Rows from block 2 of a small sound classifier, named by matrix and row number. Rows with one number within an expert belong to one neuron, the router's apart. Each number is 128 + 32 x the weight over its row's rms, rounded and kept within 0 to 255. All counts start at 0. After the name is the row's rms in percent of the matrix's.
Before each expert's rows are labels from the 100 clips, of 14976, where the router gives the expert most weight on average: "top examples" is what is common among them. Only what is clearly more common there than usual is listed. The data: simulated modem signals in the audio band.
# router: router (model.blocks.2.mlp.router.weight, 8x192, trained with AdamW), inputs 0-95
# up: expert up (model.blocks.2.mlp.up, 8x96x192), inputs 0-95
# down: expert down (model.blocks.2.mlp.down, 8x192x96, transposed), outputs 0-95

# expert 6
top examples: carrier: 1.5 to 2.5 kHz; 50 baud; 100 baud
router.6 085 [101  69 156 151 139 120 148 199 126  75  94 144  67 117 105 110 156 167 146 171 167  80  89  91  96  53 102 145 139 102 163 153 138 147 136 197 131 117 106  87 123 144 112 181 128 117 108  94  74 112 148 125 128 125 109 124  90 102 114  95 129 125 124 163 116  80 137 148 141 124 125  97 143 110 134 114 172  99 196 115  77 143 145 166 132 114 107 138  80 116 162 156 118 143 165 110]
up.5 115 [130  99 156 162 106 119  95 144 115  82 115 103  92 151 131  89 119 103  94  85 118 126  95 167 131 120  89 157 112  80 158  95 131  95 176 137 125 190 160 122  95 101 131 150 134 164 118 101 124  79 152 165  61 121 122 111 140 120 167 107 148 127  72 109 135 129  70 177  96 106 195 107 100 115 172 140 141 152 106 118 134 120 148 129 146 134 130 115  96  92 113 162 102 141  83 185]
down.5 109 [106 115 102  89 102 136 161 153 102 133 175 113  90 139 174 161 135 131 141  87 107 183 182 195 151 130 103 123 148 112  99 159 112 124 196 123 135 144 101 116  74 159 102 113 109 105  73 118  90 123 138 145 102 140 135  88  91 158 185 133 135 204 162  76 133 129 149 155 154 180 188 182 194 136 148 156 125 128 147 147 128  97 165 128 106 183 126 127 133 112 108 133  98 117  98 156]
up.6 116 [139 156 106  40 125 116 112 146 218 137 138 184 110 127 162 117 154 142 148 121 132 150 126 126 154 160  94 115 130 111 131 128 187 129 129 111  72 103 215 150 201  72  87 124 130 153 125 124 147 142 143 158 155 105 106  92 201 149  64 128 119  61 157  98 150 120 144  95 140  93 105  94 112 122  82 162  87 104 171 136 133 140 109 116 129 115 164 145  66 123 147  95 105 190 101 122]
down.6 109 [130 161 122 110 113  79 155 133 113 159 108  90 102 100  96 127  95 152  87 100 128  89 148 165 100  84 147 115 112  68 112 104 125 117 125 176 110 148 113 171  80 164 133 122  83 116 125 121 176  70 150 159 120 111 154 117  33 173 130 152 125  77 106 125 162 158 109 149 101 132 161 148  60 147 131 138 103  78 119 141 167  96 160 141 135 132 101 121 106 101  54  96 118 202 122 125]
up.7 101 [155 103 112  71  74 128 102 112  95  99 117 120 162 137  77  80 137  75 147 119 120 102 151  96  92 119 127 101 170 136 143 128 146 114  76 125 160  96 167  57 130 160 107 114 159 160 178 139 124  89 126 123 194 162 133 106  87  90 152 131  70  75 103  58  65 119 183 165 120 135 126  95 158 185 116 153 147 125 163 164 116 191 133 154 152  98  97 120 157 137 155  77 124 101 132 107]
down.7 097 [ 95  78 122 132 180 118  96 115 200 111 145 101 189 117 117 155  97 124 111 199 123 136 115 157 105  95 116 136 113 174 132  80 123 146 123  74 145  82 118 117 139 130  72 135 132  57 141 104 165 172  99 119 212 133 115 105 183  85 107 172 106 153 147 150 119 147 137 158  83 183  83 119 148 140 157 100  95  76 164 142 122  95 129 102 121 171 179 155 147 141  63 108 125 150 160  92]

# expert 4
top examples: carrier: 1.5 to 2.5 kHz; 800 baud
router.4 113 [105 149 114 187 135 123 155 178  84  95  88 126 132 188  76 166  89 160 110  87 119 141  83 135 146 166 160 122 101 136  52 176 150  71 104  55 118 149  83 122  89 112 134  96 111  87  89  94 174  86 119 157 178 147 109 115 138 109  58 135 167 115 155  77 108  94  99 110 112  98 147 164 180 163 122 136  91 163 140 146 116 139 177 161 177  98 120 117 158  89 154  92 108 154  66  82]
up.5 089 [ 94  94  61 164 131 159 155 107 128 106 161 154 142 155  91 153 172 172 108 162 153 116 152 132 164 136 128  83 126 103 116  96 108 116 133 105 124  71 192 145 102 171 147 172 123 151 140 167 134 113  84 125  68 163  69 103 154 111 140 100  47 133 121  68 134  95 183  97 120 102  95 148 115 106 107  89 109  90 104  83 121 124 133 129 145 116 135 108 153 124  96 144 171  62 117 129]
down.5 091 [134 106  88 120 129  94  98 126 164 154  93 136 135 129 163 136 173  52 143 171 169 129 101 123 117 128 142 187 168 158 142  86 100 151  91 148 175 130 113 117  92 141 104 153 154 131  99  55 162 115 116 162  38 133 128 138 116 146  98 170 202 117 149 157 123 112 126 146 143  95 162 107 110  99 117 139 143 129  76 154 133 130 128  96 100 167  96 111 168 100  79 146 176 104 138  70]
up.6 096 [153 109 157 124 168  80 162 105 159 140 161  96 183 169 131 140 170 193 105  97 133 150 171 147 171 112 138 137 121 105 146  66 131 125  71 191 120 120 154 125 110 104 142 163 100 121  94 139 174 150  80 106 172 162 141 101 109 173 147 133  61 121 102 124  94 110  92 155 102 130 166  79  99 127  96 180 133 135 143 117 126 171  80 121 213 134 167 120  81 116 179 153 151 152  98 174]
down.6 106 [113 146 171 103  93 124 128  99  81 199  97 179  72  83 167 184  83  95 156 184 139  79 136  69 119 139 148 182 132 197 152 120 157 100 111 130 128  85 100 154 147 103 116 127 133 146 116 143 141 109 113 152 123 112 149  72 107 107  92 143 144 195 139 115 168 153 161 108 138 148 158 125 178 152  70 149 149  96 114 125 112  92  86  86  91 151 108 130 153 176  74  80 141 121 118 134]
up.7 106 [159 149 100 222 140 137 168 141 104 103 109 122 120  63 139 185 157 110 105 138 150 172 195 123 165 104 147 135 115 106  60 136 144 140 182  97 142 145 116  90 155 133 118 108 141 111 155 121 132 117 133 118 145 150 165 147 180 160 112 161 171 117 151 208 154 126  94 185 106 119 197  99 145 138 143  82 138 147 125 164 136 107 134 165 134 107 113  87 126  96 149 129 161 154 144 104]
down.7 103 [169 111 200 101 129 125  88 175 143 166 119 106 152  90 119  71 131 104 131 168 161 105 110 162 104 108 168 104 172 179 143 103 139 173 147 108 134 192 161 128 145 151 164  98 122 130  87 144 127 103 149 121  88 133 110  95 111  64 126  96  65  96 152  81 123 106 145 150  78 100 129 139  84 105 107 161 113 194  51  90 182 149 113  95 165 183 177  96 141 141  93 128 144 164 167 136]

# expert 7
top examples: carrier: 4.5 to 5.5 kHz
router.7 092 [120 108 154 149 122 128 111 138  94 154 137 172 180 103 123 122 159 133 112 163 153 118 122  73 121  81 140 162 124 159 135 106  93 130 153 163 108 114 102 145 105 103 140 176 121  81  88 158 171 169 125 153 123 184 160 142 102 107  88 102 100  97 164 163 111 135 197 167 149 164 161 126 140 123 190 132 202 135 140 176  99 110 140 128 173 129 194 155 153 172  50 140 165  90  93  85]
up.3 121 [120  69  83  99 132 117 146 129 106 136  80  73 115 103 154 134 185 115  88 188 104 131  86 101 100 162 134 104 137 164 143 110 134 102 118 130 141 113 233 104 118 175 111 125 176 129 140 159 102 130 106 107  92 166 102 111 112 181 132 165 181 144  65 143 110 132 232 142 169 152  92 116 135 154  94 113 134 107 123 110 136 161 162 112  93 166  70  97 137  54  93 129  55  58 124 217]
down.3 102 [144 135  90 141 163 118  60  72 160 167 140 122 105 143 126 176 124 113 132 179 146 129 128 116 151 127 145  99 100 143 174 151 144 115 157  86 149 139 157 109 119 138 126 188 150 101 132 144 124 147 141 124 132 157 145 122  75 129 159 144 165  94 135 102 150 153 135 103 113 135 102 142 145  92 114  89 152 140 194 103  79 106 145 136 121 152 134 145  94  96  70  91  98 175 152 190]
up.4 083 [134 102  77 108 133 143 163 158 120 100  94 195 134 146  94  84 149 141 166 136  81  85 125 118 103 145 130 181 152 118 173 129 147 115 100 186 130 132  81 119 152 161 116 158 210 171 175 112 106  74 166 135 144 105 130 131 143 114 142 101 163 136 113 148 159  98 144 134  85 211 161 142 182  82  60 107  67 153 139 168  84  97 108 163  78  94  93 124 154 149 170  51 140 133 147 162]
down.4 086 [167 202 119 136 104 129 141 151 194  92 120 128 152 125 137 196 152  96 121  89 135 131  64 119  59 102 107 119  86 107 121 114 150 129 127 137 133 119 164 100 106 171 125 130  69 163 184 160 166 120 140 151 143 173 149 153 134 104  72 165 129 130 101 141 144 131 130 173  59 155 136 145  98 120 118   0 125 129 153 182 120 168 183 130 157 115 109 157  64 177 131 178  95 122 142 134]
up.5 109 [116  91  99 245  95 109  61 215 128 105 115  86 110 127 175 154 103 117  77  99  84  93  69 158 135  97 151  82 154 164 140 128 126 153 139 163 120  90  97  95 143 205 152 127 122 170 160 119 122 128 126 134  85 119 117  98 104 101 109  94 141  77 128 133 112 174  70 149 106 103 134 177 112 123 143 151 151 130  96 106 148  94  88 144  84 197 124 120 131 147 161 134 121 114  75 167]
down.5 109 [118 147 146 152  92  97 135 109 100 111 116 113 118 144  94 125 233 182 124 112 125 122 145 146 143 134 107 131 110  84  85 132 120 201 159 115 112  98 160 127  59  66 128 119 133 124 114 136 134 156 121 118 149 154 156 130  83 103  86 137 119 120 125 146 192 105 166 115 153 171  88 180 123  95 123  57 193 113 123 134 133 181 169 174 149 152 151 117 122 116  99  86  98 162 165 166]

# expert 0
top examples: carrier: 2.5 to 3.5 kHz; 800 baud
router.0 121 [154 170 102 184 125 118 147 105 128 136 124 116 100 105  99 141 105  57 123 118 153 145 133 141 137 125 152 162  86 118  53  97 167  73 226  44 147 129 126 110 166  86 143 118 106 141 112 114 114 127 110 111  84 141 177 143 172  96 177 152 117 200 107 164 105 193 169 121 161 102 175  74 114 145 116  75 114 183 155  82 116 119 140  81  95 153  95 158 164  83 118  61 104 128 136 107]
up.5 105 [126  76 138 166 131 119 127 157 148 151 123 154 162 144  97 128 143 176 152  85 118 134 174  77 101 121 167 132 101 130 126 110  92 140 143 124 140 148 154 111 151 105 135 105 152  73 138 117 107 138 146 155 101  96 146 158  87 137  92 137 130 116  97 171 123 148  84 122  99 107  93 102 134 169 141  66 142 117  98 103 144 156 152  90 136 132 130 113  66 146 114 128 178 135 116 112]
down.5 096 [150 131 147 159  92 167 112 122 101 150 135 134 194 156 121  97 198  74 167 170 136 110 105  93 126 107  46 105 128 130 130 126 153 108  54 126 159  78 188 140  86 149  91  99  80 111 129 130 110 155 175 140 198 139 120 173 136 151  41 161  92  87 113 102 149 129 164 169 132 157 196  69 116 143 146 107 111 176 198 137 114 144 162 116 162 176 157 120 139  91  88 131 151 135 134 132]
up.6 090 [ 82 150  86 159 172 144 103 151 206 171  81 134 135 134 112 148 136 131 119  82 170 119 112  89 191 111 182 143 145 143 143 167 143 132 175 155  64 143 138 108  94 116 128  41 125  72 127  41  99 152 109 107 203 122  98 139 187 158 127 173 184 182 158  96  95  95 158  68  87 154 128 139  97 176 137 135 162 118 144 130 113 111 122  98  64  84 166 128 111 110 106 153 115 103 124 149]
down.6 099 [156  81 127 148  70 174 149 116  74  81 125 148 127 109 111 105 153  95 168 133 143 153 157 153 138  99  57 112 107  98  92 120 123  85 123  95 191 141 141 178  95 151 111 154 182 131 129 193 171 161 174 152 104 105 148 148 167 107  91 106 165 135 143 181 133 135  32 155 133 103 157  95 133  76 133 151 128 160 121 164 122 113 154 161 113 123 184  81 122 121 114 135 177 125 145 112]
up.7 099 [145 152 150  76 134 155 208  99 105 113 180 138 135  92 133  66 140 140 130 110  38 100 155 139 147 153 144 109 198 116 110 133 152 186 169 135 100 169 158 128 143 149 107 100 105  89 106  94 154 136 159 111 126 156  65 143 123 159 144 169  68 116 130  58  89 174 133 174 159  86 115 163 127 159 146 175  78 165 101 176 145 154 126 164 142 121  83 199 133 118 128 126 113 113 154 102]
down.7 101 [ 92  89 122 181 101 102 139 169 133 125 141 129 126 106 150 133 144 108  82 116 112 131 119 103 163 141 111 133 142 136  59 166 129 152 142 103 115 164 137 128  35 173 149 144 161 188  96 220 114 167  78 128 100 134  84 105 126 127  63  48  84 124 148 111 143  70 145 104  85 107 129 166  98 149 137 128 147 106 108 116 110 119 128 141 191 145 154  67 104 104  43 157 144 111 101 119]

# expert 2
top examples: carrier: 3.5 to 4.5 kHz; chirp spread spectrum; symbol rate: 800 baud; OFDM
router.2 106 [141 102 133 118 114 158  89  45 139 152  71  93  87 128 116 164 161  75 145 152 122 145 163 142 156 112 182 129  99 130  93 106 159  88  93 180 144 177 137 130  99 200 117  61 106 141 108 124 104 118  89 135 111  98 101 133 103  98 185  98  78 143 105 161 146 161  93 119 135  91 139 156 145 138 153  88 128 148 103 111 113 130 130 113 133 127 134 127 125 118 117 117 141 192 158 116]
up.3 085 [151 118 100 135 104 113 119 154 125 171 125 103 190 136 116 144 147 172  82 103 162 147 166 181 108 117 109  87 100 114 112  82 115  81  66 134 139 154 184 100 113 143 170 154 110 134 124 109 150 189  76 104 134 121 125 141 116  51 127 163 192 179 171 146 109 156 174 118  94 165 143 118 141 129  89 146 119 114 128 179  71  86 129  74 199 147 135 139 181 167 146 179  91 158 147 103]
down.3 093 [ 75 101 138 136 167 124 154  56 154 135 104 134 102  92 181  61 163 133 164 116 135 130 202 189  93 138 128  81  88 113 184 124 103 159 135 120 126 111  92 135 172 119 170 132  75 134 155  78 104 112 181 147 124 108 103 142  76 128 106 116 124  54 100 108 182 120 150  93 187 149  95 151 137  82 160 124 163 155 142 117 128  59 127 179 160 118 106 105 177 116  83 104 119 163 121 223]
up.4 073 [128  99 128 122 113 111 127 119 133  80 147 141 120  58 144 107 139 127 114  92 100 175 131 125 122 109  68 109 120 117 113 183 108 158 137 106 133 102 116 104  99 140 115 121 140 152 103 107 113 156 172 119 111 141 118 162 178 110 160 141 114 173 128 103 105 115 166 138 125 169 120 105 176 161  64 144 101 167 188 151  90  98 162 203 138  65 172 128 172 135 125  44 138  88 138  59]
down.4 082 [134 136 147 150 144  60  78 128 125 110 116 150 111 121 127 110 125 163 142 141 104 128 119 115  59 172 111 130 124 132 145 124 100 125 154 126  96  62 103 165 145  89 155  96 151 153 146 103 131 130 146 204 136 165 160 110 195 116 104 108  85 124 116 171 132 105  78 102 141 146 104 162 170  97 114 127 126  37 130 156 120 109 223 152 160 128  80 159 139 157  95  92 108  97  57  89]
up.5 094 [126  87 130  89  92 147  94 193 146 110 127 144 132 126 143 122 132  95 191 112  96  88  94 104 114  79  96 147 160  76  83 121 139 128  63 102  87 116 174 100 165 119 145 184 129  89 154 162 121 140 130 174 194 110 158 101 151 108 128 155 172 154 185 130 108 137 184 117 158 160 151 162 153 158 107 103 127 154 133 188 156 207 119 138 184 140 122 166 113 136 184 144  98 120 143 138]
down.5 092 [123 197 165 246 117 142 134 117 132 197 142  99 115 131  93 113 151 130  88  99 143 155 183 129  62 103 115  78 132 158 152 138 157 142 184  97 139 128  99 150 108  80 109 103  92 156 114 105 117  90 155 133 120 202 110 160 208 130 168  79 155 115 109 148 133 126  91  91  81 142 103 151 138 164 137 133 139 128 135 163 154 140 130 132  84 155 131  87 106 126 128  82 202 144  96  36]

# expert 5
top examples: fading; strong noise; carrier: 3.5 to 4.5 kHz
router.5 089 [119  45 165 111 135 101 109 147  97 156 167 134  89 136 146 105 123  90  90 193 156 148 126  73 105  94 143 187 143  76 199 103  72 122 131  89 132  99 164 103 121  87 154 145 117 124 105 153 111 128 144 155 126 163 105 133  73 140  88  94 124 161 162 183 115 163 155 102 165 128 103  98 143 168 163 165 208  84 138 165  90 124 124 151  98 133 123 139 111 153 118 139  87 101 157 150]
up.3 111 [139 163 111 161 152 106  73 128 140 128 111 106 102 182 157 117 101  87 208  96 102 108 160 105 179  78 178 138 107 147 137 150 142 141 107 102 126 111 104 125  87 123 138  53  97 223 145 105 175 114  81 126 122 125 120  73 209  91 102 149 104  90 173 138 157 125 136 147 110 124  84 120 122 174 139 115 120 156 115 127 190 202 101 105  55 130 109  43 132 173  95 148 118 109 141 100]
down.3 107 [149 119 114 138 137  81 139 111 108 146 133 141 122 154  75 157 117 131 104 136 173 140 134 109 126 128 121  77 107 112 121 147  72 109 113  53 132 172  79 106 103 101 149 146 147 112 206 135 124  68 169 122  84 119 190 164 118 165  91 169 133  94  54 146 106  93 127 117 158  76 116  73 121 105 126 142 132 118 101 119 175 148  52 159 158 179  81 155 140 120 136 101 130  84 122 175]
up.4 096 [126 119 142 144 123 104  79 148 159 144  93  92  95 120 153  55 187 101  91  84 137 164 125  48 113 146 155 124 142 153 103 140 154 100 124 115 122 154 131 145 183 125 101 112 132 156 143 145 128 102 152  78 171 107 187 125  94 164  79 136 227 108 160 123 123 189 180 107 129 138 121 103 141 116 116 121 158 144 127  82 100  69 150  58 102 138 146 145 159 140 142  99 141 112 144  91]
down.4 102 [146 126 176 136 152 109 108 110 145 114 147 147 179 144 141 141 106 125 161 134 130 116 172 132 164 167 126 109  58 128 138 136 110 100 136  96 103 123 173 154  56 113 173 117 165 112 125 119 138 139 116 122 118 139 172 155  32 163 146 152 149  28 101 118 152 159 138 140 141 112  47 160  97 105  63 122 196 140 110 119 134 115 190 134 154 180 120 137 136 119  85 141 136 120 125 135]
up.5 099 [132 155 121 172  58 154 147 160 120 112  92 121  71 109  79 184 110 215  90 115  97 105 114 161 146 110 115 172 101 124 130 137  55 148 128  98 106 124  89 160 148 129 112 127 116 162 140 141 118 127 123 153 155 163 121  88 121 164 163 103 127 169 168 239  66  73 118 159 130 115 111 123 151 139 118 109 113 151 105 120 105  91 154 126  82 142 162 101 118 176 122 131 119 171 123 157]
down.5 102 [ 88  81 224 131 141 127 157  98 112 178  81 166 162 133 173 121 158 128 106 130  72 146 166 160 133 122 119  76  69 114 141 109 100 141 121  92 143 127 131 145  68  91 110 146 109 195 119 127 136 134 126 146  75 110 164 151 140 130  95 103 107  62 133 145 198 106 149 148 181 112 105 130 170 171 162 140 100 104 103 113 150 159 160 198 158  93 132 159  87 115 119 178 118 158  96 127]

# expert 3
top examples: burst
router.3 091 [ 53  86 133 124 116 135 135 133 152 201 107 117  95 158 108 124 124 122 145 140 127 175 111 146 141 114 105 126 118 169 172 122 128 103 157 118 100  86 175  91 100  99 104 190  93  93  89 179 111  76 162 115  87 124 130  77  85  94  76  65 168  66 128 117 135 167 139 112  90 148 143 141 134 141 138 122 161 113 125  99 137  83 127 118 112 172 210 136  94 110 132 122 186 155 155 131]
up.5 093 [126 133 132 105 126 105 170 141 151 127 132 173 148 145 130 149 108 104  97 158 116 123 159 171  97 187 120 141 172 158 110  88 131 150  92  97 133 121 135 114 133 141 171 142 178  75 147 155 130 112  91 107 143 152 182 107 115 160  74  43   8 135  80 132 133 166 110 162 120 134 140 151 130 190  94 207 186  96  95 140 171 136  95 104 142 127 151  92 111 112  95 134 157 135 104 111]
down.5 096 [130 143 112  98 117 144 148 179 149 125 140  89 122 122 191 167 109 103 139 112 129  72  60 145 165  72 127 137 121  84 160 142 131 110 128 141 106 192 120 195 191 103  57 188 152  83 164 146 104 141  93 142 100 117 122 163 110 130  98 134 173 137  91 124 161 163 103 132 118 142 108 142 147 146  80 148  71 166 103 113 138  58 144 112 146 172 151 130 101  96 109 113 103  80  72 113]
up.6 072 [150 122  82 160 129 167 157 145 124 128 124 185 140  85 108 116 111  81 138 158 126 131 156 104 131 126 154 116 114 137 178 125  93 119  96 145 122 104  31 137 117 181 163 137 122 175 130 115  72 145 147 132 101 108 172  88 108 148 154 147 166 178  79 133 140 185 155 126 146 120 116 108 157 150 120 114 111 124 130 111 106 142 117 153 100 114 139  98 156 137 132 113 151 159 121 137]
down.6 080 [183 125 104 141 114 161 107 121 149 124 168 158 107 156 121 134 185 144 105 188 109  69  94 159 131 130 119 161 165 171 126 119 101  99 151 164 144  84 110 151 204 122 109 166 153  99 181 134 135 132 138  60 122 160 145 101 102 128  62 244 125 109 187  72 106  87 147 113 101 123  90 137 102 130 130  73 113 105  61 151 137 147 120 100 144 148 157 142 141  99 112 119 155 154  83 106]
up.7 112 [ 73 145 112  55 162 142 163 100 154  91 200  99 130 188 150 177 148  94  94 125 123 103 139 143 170 160 156  82  77  71 152 129 165 181  68 141 144 104 129 157  79  78 152  91 123 122 111 129 130 128 179  94 129 181 123 113 152 150 141 162 116 147 100 137 161 166  71 119 120  67 119 145 136 148 161 106 138 106  70 146  78 163  95 115 167 130 115 144 105 154 113 123 127 147 178 133]
down.7 108 [171 115 126 120 141 153 152 190 175 109 131 109 122 169 201 123 111  96 128 144 163  96  78 137 116 121 161 148 158 160 132 104 150  87  98 147 164 111 131 209 173 125 103 137  83 135 159 171 122  92 110 111  70 120 141 183 153  96 143 174 130 122  97 110 127 164 155 183 158  90 117 137 148 181 121 161 138 123 159 156 139 155 114 150 130  87  99 168  86 116 117 151 131 193 121 123]

# expert 1
top examples: carrier: 2.5 to 3.5 kHz; 100 baud; 50 baud
router.1 096 [171 109 178 181 134 177 186 134 168 147 135  98 132 161 169  81  90 161 111 126  74  90 224 149 146 154 142  92  93 105 134  95 113 100 151 125 187 134 179  97  75 172 169 117 138 166  89  84  93 101 200 150 132 116 138 128  41 142 103 178 141 106 121 113 125 161 159  98 136 143  92 147 149  70 106 134 121 146 167 131 166 114 144 153 167 135 151 102 113 115  51  99 109 131 119 150]
up.5 117 [145 148 147 136 110 157 145 106 121 175 139 114 109 144 133 151 113  59 151 164 154 137 181  93 103 164 148 141 161  91 132  80 146 108 122 154 174 167 163 134 145 140 122 103 126 101 139 126  68 136 152 113 155 153 150 142 152  70 174 105  96 138 113 121 125  89 115 127  91 181 117 138  52 135 148 119  98 132 172 125 131 104 109 158  75 158 167 102 172 120  32 173 106 135 169 158]
down.5 116 [ 98 119 107  95 114 112 113 101  82 122 145 147 135 142 159 122 162 138 118 120 119 106 149 151 164 131 193 125  82  49 156 108 156  62 100 126 158 159  80 172 120 159 130 130 140  95 118 112 118 126 187 122 170 116 139 181 129  94 100 148  76 209 116 114 121 126  99 125  98 164 120 107 101 165  73 133 126 142  75 139 104  95 108 131 151  78 127 106 147 176 118  85 159 151 120 143]
up.6 081 [102 163 104  93 154 145 134  93 100  83 147 155 176 129 146 156 110  86 199 153 115 129 139 158 109 120 151 153 134 150 136 147 155  95 105 113 159 120  98 110 158 158 122 118 135 128 112 145 128 126 150 132 105 153 124 146 203 130 136  96 132 165 166 101  76 141 128  94 134 160 123 119  72 158 138 146  92 123 172 183 106 178 128  85 171  73  91  97  91 158 151  88 153 128 132 142]
down.6 083 [133 147  92 154 139 114 138 155 118 147 109 212  92  74 123 129 220 105 126  87 112 112  97 161 115 147  85 163 118 155 118 129 129  92 169 176 161 136 207 140 115 144 112 111 153 189 176 136 139 104 142 113 199  89  84 138 122 150 132  79 118 113 141  94 124 117 133 136  85 107 105 157 156 138 134 124  78 115 105 116 178 115  86 131 170 135 122 138  51  66  95 125 115 136 122 153]
up.7 094 [153 126 144 172 144 130 255 151 110 134 129 176 162 159 109 138 146  65 155  77 129 137  95  90 100 128 141 156 158  78 161 148 108 110 148  63 136  55 197  86  95 127  97 109 151  95 160  81 119 125 168 156 153 119  93 114 111 154  90  82 101 167  97 113 159 126 108 110  82  88 126 107 100 149 122  88 155 101 131 157 144 167 116  91 191 123 154 110 115 121 183 116  90 172 150  93]
down.7 096 [135  68 143 155 161 153 121 103  90 160 133  91 122  97  74 142 113 120 142 103  87 126 116 153 120 103 164 179 141  99 164  60 139 138 142 107 172 121 194  99 180 117 155 164 159 142 175 160  70  84 154 143 148 196 122 117 130 181 105 156 142 118 114 107 122 166 193 138 144 141 126  71 134  73 113 111  91  52 104 187 169 171 150  87 101 128 134 131 106 115 122 115 139 128 185 122]